python train.py --arch="swin" --model="model that predicts nearness at each pixel" --dataset="rendered scenes of toy objects such as cars, trees, mugs and chairs" --train_examples=97500 --image_size=64 --grayscale=true --crop_scale_min=1 --horizontal_flip=false --color_jitter=0.1 --output_stride=8 --norm="layernorm" --norm_position="pre" --hidden_act="swiglu" --mlp_ratio=3 --head_dim=16 --fused_qkv=false --bias="all" --qk_norm=false --parallel_block=false --inner_norm=false --patch_size=[4, 4] --conv_stem=true --depths=[8, 8] --widths=[64, 128] --loss="l1" --targets="nearness" --init="trunc_normal_002" --residual_init="none" --optimizer="cautious_adamw" --learning_rate=0.0018 --beta1=0.8 --beta2=0.95 --eps=1e-08 --l1_shrink=0.01 --max_steps=7400 --batch_size=256 --epochs=19.4 --lr_schedule="cosine" --final_lr_fraction=0.01 --warmup_steps=140 --weight_decay=0.0
Rows from block 3, named by matrix and row number. Rows with one number belong to one neuron. Each number is 500 + 40 x the weight over its row's rms, rounded and kept within 0 to 999. All counts start at 0. Numbers have three digits each. After the name is the row's rms in percent of the matrix's.
# gate: MLP gate (model.blocks.3.mlp.gate.weight, 192x64), inputs 0-63
# fc1: MLP up (model.blocks.3.mlp.fc1.weight, 192x64), inputs 0-63
# fc2: MLP down (model.blocks.3.mlp.fc2.weight, 64x192, transposed), outputs 0-63
gate.2 076:501499475530495534479561526505464423504488509636553497425487402500506501550453500487405498503500512555490486481494508484510502500530499500478501416499500501555486498471412523530542460498585495
fc1.2 077:529492477480420597425501522497483561508489501503499481510606447462462505499543498470606502496467590548498491484464495467472514549525547501542467499486486541515510421568466448483520531504488527
fc2.2 071:488507531497497570527499481505510473476500597489484507473500511468525556490502432548647427497592476454531474484506492468506493510505520446504491499403497455471486414559529518535490489487496499
gate.4 060:519494559505507484489602482531500511505446475512502352460478501512513531459477515464388502478491553472518557500524485510434514458490446517497542441496489496428523493403485504520515493504515535
fc1.4 075:504513493526512523527418492498495524500508516496477502544512499335466498523533364494635500503504466510475527435474481512563499498505535486525505542564503478507507472496508519472500503503476498
fc2.4 058:452495485457526550549500528544520526482545509454487523465467503490469464521498416495477499482499390477534554538517499459505476509492514561510506613457521495486488501601513564498454426525433555
gate.6 136:502501539501584511484502517500489502504494472492497531501497491602412509499501500381520490539397491528384508496504437501544478494501515490458568507450530503514542477423517491559460511468496500
fc1.6 150:515505500418553445506488501461501465491510468502490509530478475506497498576464539594499567531458425516500495525470531506435537526536439591343500461506474502501515497555501493518500501497498503
fc2.6 141:506499431549473481511495608548505518494573475500569501578465498501500488464499501395485469484528499496447512531503552503496501546477396504538471520555500485502537556410502500469565531490504456
gate.11 134:529639501548500487540476518495533496424519500525469490511499498497427524506529509507522550534524542500500499488483505500492504420449384502500432384559496499450500504477540503457501446503497528
fc1.11 181:506428475523513495506500415544499544500500500420500397496500534505617539441500496461458460460494502497498523502522500499521500512501528495500545500445587542588501485500397523504475500450482454
fc2.11 184:511511500508501514447500514622500507500483512501484499505493491500501500530500505496501395444542445544495497594406521478556493499477490525449492441521416448504611456499518505491502443500451535
gate.16 152:540637525515559548508555497453465515494511488509499504497477500505499497500473458539487568504405514436555492500421457455528499519521489532502513425499480478454508391504594501497503499489490500
fc1.16 145:496533492586531524489506499500401500520500524527519501436414501514416541476504449482498498568434499505499535528479463513498409533531501500500552501500500500619511500472492417545500471429495514
fc2.16 158:501481500503396501409501498482522499502522548496573488503559565464580530506502510486476500499580477617497486507501593464493487539497415499494502488494495499499533499477481498391476503483461501
gate.17 118:500498374502462516532507435500472483496482486503512470503589531469491500384494501518455500542569577451574503572495500504459562502500512500499421492496499534530444487500501527502429505488454501
fc1.17 150:474400501492546491514517499457500513518516495542506501514500488481505504492468487500500522513499410504500499500500522495460458535513493500393544649504520504491472500508422507649499500529522457
fc2.17 124:499501524501579534551500381409500466500493452501495500336499522496500503452492495563500567549492471495502450441495512470458500500507499501468558498442501564500467501501502471528502499471503498
gate.38 083:500502500519579472523639499525501500494485502583503492485482583500506514482491512517441489484502512535502460492505602377504521425496498489481520504503493491510501524494479507549399496426500498
fc1.38 086:530496511510492358532571492500507554510482497572521525462493506500505489445505408500503501585450591412520562493499520497496532501507408499509486502530535493434499503433489501501500507500479501
fc2.38 086:539502511514502464541483490487503498491381513517581474526393499512489526538403526421477587492494495550526512486467542500504537497497557460503525471503498566458503501483606490475472526529474526
gate.42 037:536534510572622469457574505512469428496599498500495496485492501479559475503499453504479495501562489434517567537407494481492516521469517432507484444500484472517504422572511497516494528506487507
fc1.42 054:512501491481471506591500508500500511490499553499506568483477501502526521500509522448418502546443518437488495490499340555509497496488493505480508510482459523512483489482482594498606504508402510
fc2.42 042:454499506515453544467487494499488462513473497528532545472480532497484478418565466511503464566458494548522499498499511501531500482516442491497480568482467447495486510520644582478488521500361500
gate.43 173:613502473490501534478494509588513515470510548465527459535500489490509469512500500463502463487501464531417572528493478503502481556433490491516504521503495496623572418487441506495500500503396519
fc1.43 154:454457514500504476500563385497500498533484500500500457399542562437492500497500493565500501520500489511525500491500492500477521470588568502414500500415505586500410541514553485528500503463504488
fc2.43 183:505490507500472501492497514495500543556568520491538480558500509504555448398450496392498498496447495499414564501565500500507499543499496495562534518501542499487500483479337501507500500509489500
gate.46 097:501491566498487518405516516499501485487501502532492500510538501466471500501497506522512505459491512430489476493510494474498505608518467448456513570481468456507502581564500352488436498515427572
fc1.46 095:504512496470512541493451429502565625484544420475467400555501505470498501514605500493607502455517515504502476524487469501484490464453525515526502494506479500468522438488498474484525559561484498
fc2.46 097:443501518401482470424483546518501504492486519476490447655499434514511513493465545500492499527505561503562447454550604540495506496480462510488549473522499514498509551515488448491502472456499521
gate.47 148:498497490489543493490435506516497480486455510560480525526490490496511447489615450542488500502546487495449510540523500532500393488496526501566477498508483489567559495600450466485505504637513499
fc1.47 126:503554499505500509542494513503522490498469492585449500536500504497413482501495508463499494476501509510485419541422500500505502461500495542498485444542377499480558583495586507480500498618555528
fc2.47 132:531500502491508494497499501498497460483516534458517574460482507490501550663509404497549552488460530492511499423508547514495499500491454473546476481483500560507452548497496513481520610463435482
gate.51 008:497496512502500541497540484550546477524452508502506482478496478516497525511499609466515485474497511482509676455530510500454517577519506499462515399542516496485504468481475600472502447510520521
fc1.51 009:498495490435461502450540525514519517502404540537512496432363500522342522471417519474508496477456517501515498496512543489446517538476464545494489492506511511477521508489468531506544509500522521
fc2.51 011:537528506492571448512477416493508491497446482532542435501490459528563492499525475514487418514535518639532599509470514487456512547510522507556490481541484488444403505521489475466518492484492509
gate.52 149:512507497536397500473465518503498507500496496607497486521510475522449500598608501499477491501500504521427512502460502483500409468571493514441476508555481506508513584524582533457485471462491500
fc1.52 164:508503500513501376494493500500499478500525550500414506503558504582500495506536459550506508527499435485589494528531501529479476484480523380512505427542421440522511498525452464478490480552478537
fc2.52 167:511527567530520542514511496381504497500503471497518510518426500445497491540504461523499536499452525431500533527484564455494506473501490502508496493522493477365498496467492501489658500529503468
gate.54 108:506512489418500526477418562493502502489457583590501500484545515498501500542515463417568500496519468477597568493536453530466471491498501491513594506571499502486489419495533534505501485542537500
fc1.54 115:513494480466500586426489517474490491508423600540507473491507534461501501548496503500627505465499495527566539506508472395495490520489476470597515503507502501503431479429538537502518474491528505
fc2.54 100:492465500496438458466477502512510552465494519514556477501504494507532491518419563475450506572481544457459527543506652499492501606487500498509437517493487477543504578522523463528518515503432475
gate.57 119:504499500388495605490461500510565528503483432523480501527455489471532500491494498491525494461498480521576387502463488499501501519507498554502476555503478533508506514440582579432505577505473462
fc1.57 121:490519499532531485512538499500481444501639545488498494485552475403504497509478499549500499497506529500472491500519534478499546522457502343537511503490520556500463455491463515598528500493439495
fc2.57 126:414553505553541502472495494461500500499558567492474501525501497479482522511494430587494468503500561514480508559496353511525459497510509540502497519495436442598507425509513505512543509483538511
gate.58 071:512492514492492477590564452490503509497513297463480465535553477536500538441508497474491511500483496461495501524502515489490521455502496482507513540428503550498549495500507562559501541501451461
fc1.58 073:512447560505505479511482477467496544526500452534501577536519509489500490355494463456430517481498463473500487577550440418541536515552489530503472481503490457443528407495531486499502558507467500
fc2.58 075:464501502444471441471497434413502458515491524513505531495496499504486523453528487493610574504501539449525425431450385510575505503508574581517453543497501500505500522505507495498493500479469499
gate.65 122:500558504496523502490461499500500560500499508481500500412500503556500546477501419451528500495438488493512509499500499497500357500508494533507501482503558500496519493500616500643455500449504527
fc1.65 123:501409500519384361581548508514499514501498537410500475449506498574546500500449540500481451483543510498500480473507500500549547418500542463499500500498532500512489507502542528452495499497504497
fc2.65 125:498554522502551543484500487491455499539371419592482511480464480499497467582503502501500433502473501499509500503459444524541500501537503521491547403500473517462505458556507500609504483535458502
gate.70 136:474490524523500439500583520501451496499617500552471490510503502503496500398503536492478497499556498501470481341499525486495525477500498407500500513474503538455495560513579544510500472501500501
fc1.70 119:441493516493523529523464373457500550536492483456490491405502497460540562549457504502501511486485504489528486503573406500500490495579505547528592473503491467516500473486540480497477501477600470
fc2.70 116:512541476463505470603498537568526411499500501499501582495508466482501430500510501533607500450494498524527465482500418539499513382474475506477494515499505543472468496531549435503456460488543506
gate.71 111:505519508597496587500498511493473501510494560509499511493446470500447441595376486492487484515536546490493496495460604488504500566490530515543522435482506478551481510440471559536527491453499481
fc1.71 120:471498522500502538501494458497492600504496417495488499627495500417500442472493495424528504492460483495488505509503574472489515568497592520501502555498519493494540496463497466482465623496503508
fc2.71 131:544515494556486475513504502501496506500624500497476506516500502496498505481493400447591401470522405525474513492495493498456499501496526464568548477466517505382465484521501504512555452524520535
gate.72 178:501501501489512494476481476500507559495501541499515474489500500500555511472425471499449500413542472421640468574517451480567486464498500499500553505551546481494500454500502506509558473574601512
fc1.72 182:450493500504497506437430482519498556530452553565511496500539506491481522518500419470520437471494546473520497553510358522536420420501468548498535508540518490504485499481573539502534477530560502
fc2.72 170:500500488502498643499501443447502615479511378504495488500502513504549431470453501505497515534499499462519537519499616495465500502498522533469500450481465488483547545476512501517526547500467478
gate.75 188:499499500568504456489500498520473494499519500530535563497463560500496552340345509487462500509451524431499503513495501494523524503469460500492492498546509442508517499511502436500475512492495578
fc1.75 177:503495508501440419493499500499461535528479607502508500508440444507499499502504493488527486565497543566409501496476488486538527456545486497486399612506530514500490564445555501567501523446504499
fc2.75 173:503500482553517511543465456502518518498508500501447477512467516502527492422476440489537382495513499509516467511555563470559462522608507511498432494500499515509502432494503574460492495612441455
gate.77 113:501390502519449444501500508498501502489499491434486505472516497515504520483499596451503504517575539527500531485614540540598505413472511499490491463502504500500501518474548576397478500491501518
fc1.77 104:505449490496574500492549518500406502559499459505500498649525416410384498477499508485506500490544503496476499528500505499498582470502531509505457545500486441500500498501521547451513493502511499
fc2.77 117:503457508484533513379500498458516503517566482495499448503535499389452492538479500500478500499510491502497500477593466502500500507501625529525500523467497499602484513500499554461496507608498501
gate.79 107:549519473498501548501498500565510513492444497502501498500454478501500500499490499447523463467500496536474629576500486441563467479368527473486473500499498501609568496499488595486484497512483503
fc1.79 146:541527446500501531502500519500499502454500502500529499648503492493556502499501503495501500500510469494498504498488505454483500527408444542537497503512466499505501369484360515503484583531464500
fc2.79 130:514500502552502512539519472506515414484500501500510504488502499484490497500540509670537501500585503500517417524369540444499500467470500491493496454497430501497498555500571484498500507500543499
gate.81 127:524430494535502507525509499510502509501480502581544490477501592497484545509490532453441493550502497540441487519500480548498492350489396516468505486448469497501533594496498441527504475537508540
fc1.81 150:505489487504544505561512498497454519503464504530572484444501537502488529488349509496424499530503469523482463505510523615502491466502498503508525513445485464515520532492381459511479497566542552
fc2.81 124:488515493512523499536499501495421521500482499593474553500444425560498527434530510501506497528478487488432488498492467464471496522536500571608459500556473436562519409530410491497478530461499504
gate.85 091:453493479541553451477479498496503498487487540524501506498525527462439553523507472600497504512497486473584427532556489501548502405490411530509480495538516484539503492539465504500500484580630486
fc1.85 088:495498487505478571503394450496495494523499506557473480507501511504487498541478474500493502493459469511493627573501611469470499503477506570514508498496411486497513493531552514390505546560485497
fc2.85 088:500496468493543573507537531510508462499533498500499507462493499472509503558446528584453510494505551506498460528479601526515484538500495479517473425418432492584497496520485497560544460564380504
gate.86 164:508498444648504510498501502525439505506417484467514522507489428509474501423514494481500501564501548482497572508533523550464505508500509531534404525472502435501496501463497434518478586452499524
fc1.86 150:508500493425466501537498501499498485505570413463503505481504511500500500496561549504546471501596499541465539509499366580498501494438520434581534507485489522468504507472515516501559497500488594
fc2.86 151:500494545421506475471500491506497467500381597486518491492509499494523500620500494533492456475500537433544500446573505431521499504505386522494499501534497476514479487500471550500544488565466504
gate.90 052:518527492496491480510442434493511554501501503513503501527498455472486496498498495453660501517518511499502500531453514515480510562507518509499500520494464648496510441445539503503500546554500390
fc1.90 056:472506518500501551449497548512449482500498435522525553425500496523505499642500481522372482471504514496538445485511484443471463523488463553505486508500548498523487576576488513483540494511438533
fc2.90 065:488502505497486386475500482519482509502515500477490494516476499498498518510385555547635474558505535502509438465495638464479506499500502476462528477493464521426500486530495494497503488517429507
gate.92 009:449500479489502500478504501499521582505503513510521517513503519454567526503467305500511496520515495574503488495495454622503494502472474520513469455505472493391489486486492497501484473525495490
fc1.92 007:494497500566496559479479517514455523495487531462508502491495485502497474501542621451474488514516443434583497539488360419410496521506499506509483437499510508508530548547470548513469498494474522
fc2.92 007:483499513368533480495509499512495513509510464470516547501435535594479468488446498475490485496504545448518529492457497509513473513505370506495504537535435495538388457521507487501420496536475522
gate.94 103:517499535498516504509502455501484489504479566494504430455499496503671497542489496500437495358520443509503503584585581482512502498478494497487500505495496511501494464500474503526499539473503497
fc1.94 090:523454484503544434567525512500466535497450495570534500417501482486509388495495501510408503517473415487483516473576450564461523509500446504529494507467480456501500509474493500559601487464520519
fc2.94 084:566501499557499512511491497495495400483492465479355418552467514501442542512502490501502547525492508608484531446519535579473521495512500458584514486501562542476503515485497491503511490507478524
gate.96 149:506497500555508369492500498500498481454509478603550499537500500499487502505501499496499553538495493511500514486497612554410500513522481505499502524489417530479492493539490392566500551548443494
fc1.96 129:500507504498451542529323479493500523499490470492482511497495485501621497567501478506507500485382513487499480511500473467503498504500497536478502575500575505485511480481501522589517542512497455
fc2.96 125:500515502485520493450498599453537505518554444479470523502511459499472382494506482501498512503500503516432498484593431525505498427366497488516500555506500505499499502450500505499550450576469517
gate.97 070:491500505485508533509483530512512500496532499474498507500550494498487501490538446499620501471501523472493506500509316471498507500489527518493528490554492497441505465612496376492479509491504523
fc1.97 059:490630522486512505500498500488431494504476491475500511490532514453489473502513487597553501524472442471494526512518493521496521557498497560545416507481581482467500495527487497476495655486555488
fc2.97 053:469502480505542525553499515444492468463470502510499468486497408472460517425504547522531622530484530475499455501367503524468521523511493529481479532584480509614501513452517508506468489495485505
gate.98 089:540493528484559476502544499511491504500430464595517398535499529584504499449499492487472499495492491481497653517523530505442506487506495577498511511489484424503516511487510450491408537503509504
fc1.98 100:474501512499510490470538450504474491506471554491515560373499501525504457523526466559554483472502471449508522496501379648495481500490522522522500499494514501489465556490490516566516499506584503
fc2.98 094:504501499560482513410497551442438506501550534510442486535494501491499532527493500371460501529498504615450502506501491378521472491519521500421489492455500500501501483509492544549530506504440499
gate.101 104:469494539505403686503509419500500524500484503532493559471506507462500392486493499515468481487500473475499501500495459508496500561487514500519495517500511546467468551510500577516512505482504579
fc1.101 115:419503479484499455494569511517500474500502554500505673426495401512520484499500498554506460516552515554512371507492504492506492504498528499473486493502512547539482539524474493492502483500521469
fc2.101 121:476499486496500504572480423513536502460469493500449501487499466508508501499518507744502499511534497484550453500498500530498501522488486504553541520506466499515504502499507500499494465491579501
gate.103 106:498486482504512400458500469506507553487592523542484476528498504498539529425505440454422499554529568529500545504495506350494498424503486484521500539499504548535526487482474496494520528526440471
fc1.103 099:409513513568519491524527507503480489470582500508456539496464478438433493461570495556481489577513500515440486406522543492496497539503383544544470500500516538490496512548420525513495540481501523
fc2.103 109:523493506514543491555504440570439498505438506510487452497471537514499502510492610484351497488498507475550632506511585472509500499514517496488518471493513490441499496536489503450503498507471536
gate.104 133:504561523491501502521501494500472501507503481494471520536504412500492457560588389541496498413499469493472425475500465534575453518498604477496500506501405528506571512507499497499558515546504524
fc1.104 152:506512493650433428507508500501509491480567491488504427498512505527503548486477512517507510538479632490555508505431541492456532503501491500479495414501497534457446491471535504486557497449482495
fc2.104 163:523500424522429544501496518503482505504555502500518457534486529497500408491499506547445510500452422518503508666473515463475509498514486501499498520513482379499498512586468488502503488535508462
gate.110 119:449505526450573457477484474497496511502599499514432504560478496512563534506562450492371498486540529507429494488473591451501448454524491507494532553503492507495553507565488500513500454544486504
fc1.110 118:500487496574504486442499500501491499497392500503500425483519453560513506553499461485501506415501494450572543566501505491483499477538557503410499498502519464586500502505555476522492489498626479
fc2.110 117:512498510464610508508500536497533491501493511516535525487516496487481493504359471527613475447465483496500477500501467474481499494500429498538489606506522486505495530429512498506615450516502513
gate.113 007:499495501415489496421481510517512502510476503574492500532499485516439551472508741489491491491463536488500504503506518538483512525495497530529522475507474512541498519488546496502501498489482488
fc1.113 006:507530487507509537536427437503502455502436448453494478501475500542486415559548682457505490484514485505539532507496443502451477483511508541520502500517531508564478510493525553478564487524506502
fc2.113 007:494484502493509526484448427519476480517499541494500499505489489501473499516541503506514483505567535607530501491484512558487505533567494536492493530485501446278500528482459509491493514505522508
gate.119 129:457494489518501500522506493513507504499512544565499523500507395457488503511500489499487499477517471513502501497534526323466498493537484493475548556498521507517469508509481575600486499450616473
fc1.119 113:490500500426501533455572413502500500460525457509484493517500515499458498397497464546500498570606562530547476521488425536495502521539516468410496496488412524500501489501560466477501496505502560
fc2.119 127:487520490507507500538503444519500488499505449500469512421500500362501505489500500718496499500500525469606500497486487480471499500498521501478545500498495499504501499501500500501490500498547496
gate.120 041:530475520523482507520468500482497434501507467455448567495507455508497478501457437523585504506479502533507435506502606513511531526515502504449517550491554495503489523547358494525392484485492554
fc1.120 044:549556514503441511498500495491474475497490505499495522499549466474500486609527468508439505484505572449453553450464582500519463499558634515452607487503438478509502501502514516500500521453481494
fc2.120 052:518520518507584500487502444485500483499565460496476507512505445508483518533495558461583508435518489474461502572507502453511497473468499461527500494603480512351499474475468499519474493529553408
gate.122 105:500502513502504554439522519493620516494557509539467480488493501470482502556450508507519542491458475574502447416475630490501516477516468498527488509499494497430502498502464581513583472551551510
fc1.122 097:524523469457471540509496502500501409469459511505493506500526473532506501549501501546500500499494514609500464500472503542502578423498504501407500355503423505499492506601533496487481489499471540
fc2.122 093:510500588548498494505546379466552451465540541461469493497571500509461490358497553498490567498510480504537463445509500466501512454521503508477495486513526516460502582518509502527546506450527472
gate.123 175:498481484477499553540500495482503502500412502486505502490500411491534454496498491450502522474642464504494506482540496485497486503510584610507504523518502499533460501488505597509423533444564445
fc1.123 180:508513510510526499484578474498505500509593348506499502496494566453506519504502526498405500474499499499505492503436473441497487503385522500509507411501496503467500429498491494536579501505495530
fc2.123 161:515515457509581474593497507509492437517502523496482545491472591379523465507493396483530478481502502465507508462482485499561490462524464498504476509506520500467504437497519614499511484577460516
gate.126 010:497418519610483506575505477508484556485522468498482575561461526499489484510533533476460498451554377435435547482526498500480515499489488467504510535510553497483517557549485498423499458481487546
fc1.126 011:477486496422495543506529501496530513491516511497512497657514491491517537458504489477427506430486493525470484498567621462498472472482528543464598460528473522499508529495511516516476426456515484
fc2.126 011:471473501529521507520502507579506463495489478509465502514480457468487502514431539517632481527512512427580457456525612464494520470489510516456473496387503518468493546463431506496479550497485506
gate.133 120:512508500499502474502507502500528500500534501603502544502483499538516500486512500490410500456518475503353395454484497450545498501496496425478546541501498506444511514527445520526523376503501500
fc1.133 116:506534481498500535594522503507504384501613488497512557499459523484495530502512589490494490496501498569469501469457501507480497513468428475505506498420486538490532591462476518499499500484392528
fc2.133 122:501468476515490498478541502457455467502474500532499499474487493540500473489500665488389510647498432526476481515493509533502504527509553510507493451488481506532504500533487510503488600503497493
gate.134 064:507495508540489484502497535513528550504509592503448466481504497537502491479550503476448471560471552508465568453498482494375501415494490450538502454488529570473478515419481585550552501543474495
fc1.134 074:482500513441495530488507495499459518495509571541541498514490490538611482490455496445464500528566478502524466486500562587503489437503501529456537551490484563443487500484652537485511452502484474
fc2.134 074:342490495553499550503487515441504433495495547448495493541487496428488500477469578505514558586503583555485492553481541533504499530501500495519497466537471501517520449493527451511467483461552510
gate.135 005:462502517406455505528488481502494500499523498486516500515420480506522552371458527569512505448499447475459464546528490556559470501498516499509501572499517514491498500618472531546421507548479525
fc1.135 005:470556514483491584525472505522476450503496499547485411520475476588483479543472564520399492514441478600483505481500547496486535488441536515451477526513515537534445502481490541541541497507403502
fc2.135 006:483489527470483552451538451587549437482483464466505483474509490521510512497495548540516553514532476366506457516559570477471490493486504517502466507515494565541480434559508384532454482501523505
gate.138 177:413459499501488478439503474512461507517471578502513491486511478586491509494524413455501478509510500467451502517532434497534421508568584500418488555510566500595535556515449500488486517505503500
fc1.138 205:510497434577514495500554506508420485519494464482500499447499501500416518413494500474516482590529506491501510541484477587500507528485607514531500462424486501507494399498491488508500541436501567
fc2.138 187:482500500496534501484503496490505500528493491498415499518456364526422511499509511491456526516501505500529497465515487488502509456498674486587500496501507505471500499497500563554403500494540500
gate.140 091:502590482467497518439486487514503500514530483491500554540488508481554423446514514513445495497574389497523427511463541503497525528484498522507507524495490581500512476523611503391446528517496476
fc1.140 089:499461516487455569491411525501498523467455538563503479537511575518492499514465503492580497597442501514451521507579562548487479499501490521504493593522513504488475560462468502496508516575451578
fc2.140 097:500502543502508495371576403512514482518511487456562483475505499487482516587523510575417512498503465491659508525504517471501499479499475492483517462544496511501510523485510493456470517468500485
gate.143 133:490500497601495579548482477506499510497387491490490497529469466490500376516502501488452483506502507494499560502566581494468497551498534517506498529469522515550497499476439518550479621469501499
fc1.143 133:521496494454499489473511499508508446511520483474523534448541545467507622465493531527504497507601488503514416490458442539500449502501524466484501516472416557478502491527553445482499478601449578
fc2.143 131:489526615514536503537499509498521445500378560537489507410503465499500506533511506563461505542480570503568481495500509372524490498520450521454471500500462500506503493490498507505411504483472503
gate.145 078:479525491492463603504507530500465507495452463594541476477457509496453503437496598504495500554521494466520461507482492611503497479522517624503453490452486507527501524560513482475437499450524507
fc1.145 088:470507499377459523526489513489562513497580479412501607577498548493473499520439500470563509492489435449505511507504501615502500548478521544504550514526501460500467493482510547476506494493508493
fc2.145 111:535494503459577504469540513498478490525447481490529489500503571486497491506474562540436487389475486525490520557501477508544513520492518503470494492496525437484499497446487504503699500501501499
gate.147 196:501500441529523506460416563510497472507502504486502466499465504505489543473476538364512500501518482515499519487495504530487476465484590485509573500501512530502498474419504447501413501593471607
fc1.147 197:440500501452495500453498519501511500502512547473439500457492497477478546503461560501505500502510498503545475438500501500443497383500530433501576505499500547474470514445559410490500460564499633
fc2.147 206:524466462504542480410500519493450500481501471467528500499498514501504548515503494414519513497508501508469568492580425531489484599497501612531485519461462500536474405465505542547509578475455531
gate.150 153:459467554495529496458498502492530503500500499498499502470501521393500504505500500471506501437496463512612500430520490471505498481508414498502502530498585564406479502498592611513474492563501497
fc1.150 153:504505450500500496496391495506530552499569579496500499597465500500522500503455486493501500500595477472538444533416538505444483503500491500573524497599453487526500486463458504495535489591505502
fc2.150 148:472480457500512547500501432500447514500500432500499411500530525490487509460395472500501500573465572500506500499499500476394547501501631566463537497500500501500500500501504499597500543487501501
gate.162 114:508459427483441521459500501603538499499491642476525497496516505485500451543500499488511479500520431592464494576516509510539475481440508462525432529499463573503515483523492501466497526507428524
fc1.162 138:536517492490500508510407533501528500499482503518493534608460452459562423515524516496481500466577497501502475507493499487505545487310496538494456500571500487500500499479500510497497523559489503
fc2.162 146:490500505507505463496513493481505452501532560500534504497510505455489534607542485537578497474499585682519443487493593441489486496500461509460496500499459537489500500500528466465503500466500498
gate.163 122:502473519457585529459482521479471550512497502461516540438391498512601492520449484500488500500492498494495544473525499486508486529506502493520569596480603497516478482497380525534540507450489479
fc1.163 145:459478504422582469492498494481496521502503482583500565495433503498503480504505474501514520504495500484479638501573484481483498549501521501493575509476501485529504493498345497551548502497476456
fc2.163 141:511498505396543488481513562412517511499578500499499500530556461498402500427504479412552505496498541529495497502520624448500490470481539500513505501447501475470518474500523502500486501596487500
gate.164 164:510442485540500424524433500500520492492500484486497570498441552541583544366485507511500500524500466475589548457528467519500500483500424516605500490498498511471502513508467504429505500562505499
fc1.164 161:477502484428577575387511522500499501536462581502532504487500454486502488518492478501486500455530445500519395572398534466511500530507565495452517498507483458574508502497521517562460487478501498
fc2.164 148:512497511493488555472500517501528503505492487424499450502519536521494339513515493469500500500480450486546476530505545628460503500519596559447505475511460522528490549504499439500491549511463448
gate.165 139:504499565487502283499513551499505471474525495556483508475496504499501507507565409511519526502498541476490514480530444512479503534503439430492456489501497479497511520501531501429522487498492471
fc1.165 114:470520506503501500520495528497505512498543525497469498513505471491499539506471561502515502517494537530454376490449468422564501500420469656468467496506563499476456437521468595508513500502512493
fc2.165 116:497503518489531389495497512567478496503425490503369484506506452565458500531565518532466472531488510484499572468565465523443500520494483572500500475489491507459511528500535507483488498518623500
gate.166 155:529505493497458465467497512519522461460459587505554438474507499500505517606529479502512506500469516553490548500462546500509499445503514359391500503502453592502500507536561501500453495502488507
fc1.166 175:490494507513516497515490467498498404490483480454499459445466545543543562474497513484498500486496476537498490498540504546487466571523623520520502458428499562610504500500497502504413565449427492
fc2.166 158:517521471496522498504496511555478559486509491616480504489482506500504512508447467503494383507500443484501532637501493479541480536501495507489534498575497408560532390505474507500495498498503511
gate.168 115:375496500500548471494509561486502501510526500453458500557484500508501576464501520408493500514529482516522464404500449516447490501583557533503500500446497500500467593473500463407502500497534472
fc1.168 140:500500399607499501496497606579500500492432538514542492499509440500471498541537489499500500500495482475502541503487482480457498381470501618464447504500451501536449499502504500524496540496511510
fc2.168 165:500500542472561526534501502501442500500479490498482493488501496541500518501397494501458446514451450485446500480499471500489503587545503603487499494496505500654499505491502499536499603419500502
gate.169 065:465500544486501504401486469495501525496501516491380418545608472498607498503500492526489504500480519487441527513505458489437500515493505533509498508476465485484507471508550449504503631512479498
fc1.169 066:483511421496500427528499509503501481498501501500526570482488586473443500504500470496473498500518560501502467486526440458535470499497494470444505480538567501521488506498511595500483319449530503
fc2.169 075:446494484498488536502486529557505504507559465498485524412489495443500579544494474616506473459519536470657491522473501448499500546526498507500497468503499498617483475530520490481487498513500508
gate.171 124:562496513586500517501525499505502497499532492521514628499481508481506498503494499518501497516497549482438561358461537481532535512496491426491559499468500517500502500516391561511485501488420466
fc1.171 124:520490500606502500481532498503515503505521510554503544473485515465516520501495509501479476504501513454481549368450518477475519536464499339515519501470453515520500512481421521491563520510417470
fc2.171 114:507459545487492537451566486468486500489480509619530504397499505540500532554430553500428505496500501459500499514522544469567500485491494494491492457397486499495491532535479585487505498518396491
gate.172 115:523499500620455515572501529500526529500500444359504504497499499489511501462498524456488501498498504489499498456471495565469501495495521427537549463464494515470501495410437417503580501512532550
fc1.172 120:509500559508550512502620494511505500505474482500553460469500454500525499474487432466494495448477524443476556493472420388574498511505537462471517546513508497552497510493505585603479538480501486
fc2.172 119:501509558464496508499509524497505471517531492489442477514486513504501470536468412566435473434470516417509495532493514560503500493495496509499517432476482561499489623550459500500583499568398458
gate.174 085:488490500451490567567486433506508576504520486469492463522504510473626439433500493443517495439502472524501474493529449454501515505514519497512501614508587571489495491499533507490486586465499511
fc1.174 096:434461475446476503413496533504482503503465492508522575506533512555504488411508533500423499518485416501542430522498491470482516513480553511443540584511498495497510533498445453502373500501475538
fc2.174 094:548464503477406498522501496514505491487473499499516522437558498521492583501468480516517536507491584538509450494476587502512502486491488518366518395513495547467500590461510467494502512457554512
gate.175 027:474492498503518472519491481506513457500457459400501563463525528482485550562492475496356498520480510479503517565407597473568499520493547488476505530527461460561470503531468521504469553512474497
fc1.175 028:512508477396518548501534513504492495515467526494503454440569469597511497501503550485476498491506533511555478449464336480477471461502456498524499453506489510514525454470546520560495446495547458
fc2.175 030:524492479526533539532503498508510528504464484499541487504509514504502452472538455517367499452504478497618464420476485434479509459537469510494492482512502481575498500498522519480451508501360561
gate.182 090:484489512442526505463485472496535505499507459561480488500527504531486523492481504430513504471502411498500510537519509384531499418500515508499499602515560497537498499483509524493466665537513465
fc1.182 090:586472498524501457498505487500510514496515493510540497494521528499499518496420483465481503494499546461524453494417541448529507422491566454509493516528468609488502433491538505499578480497353501
fc2.182 078:492505492532523435512504499492528506505528482518501543510520475492597510486460429460578523516518535503534525396454351526453463477491473561552521544537502487505433442476483508501487533501538494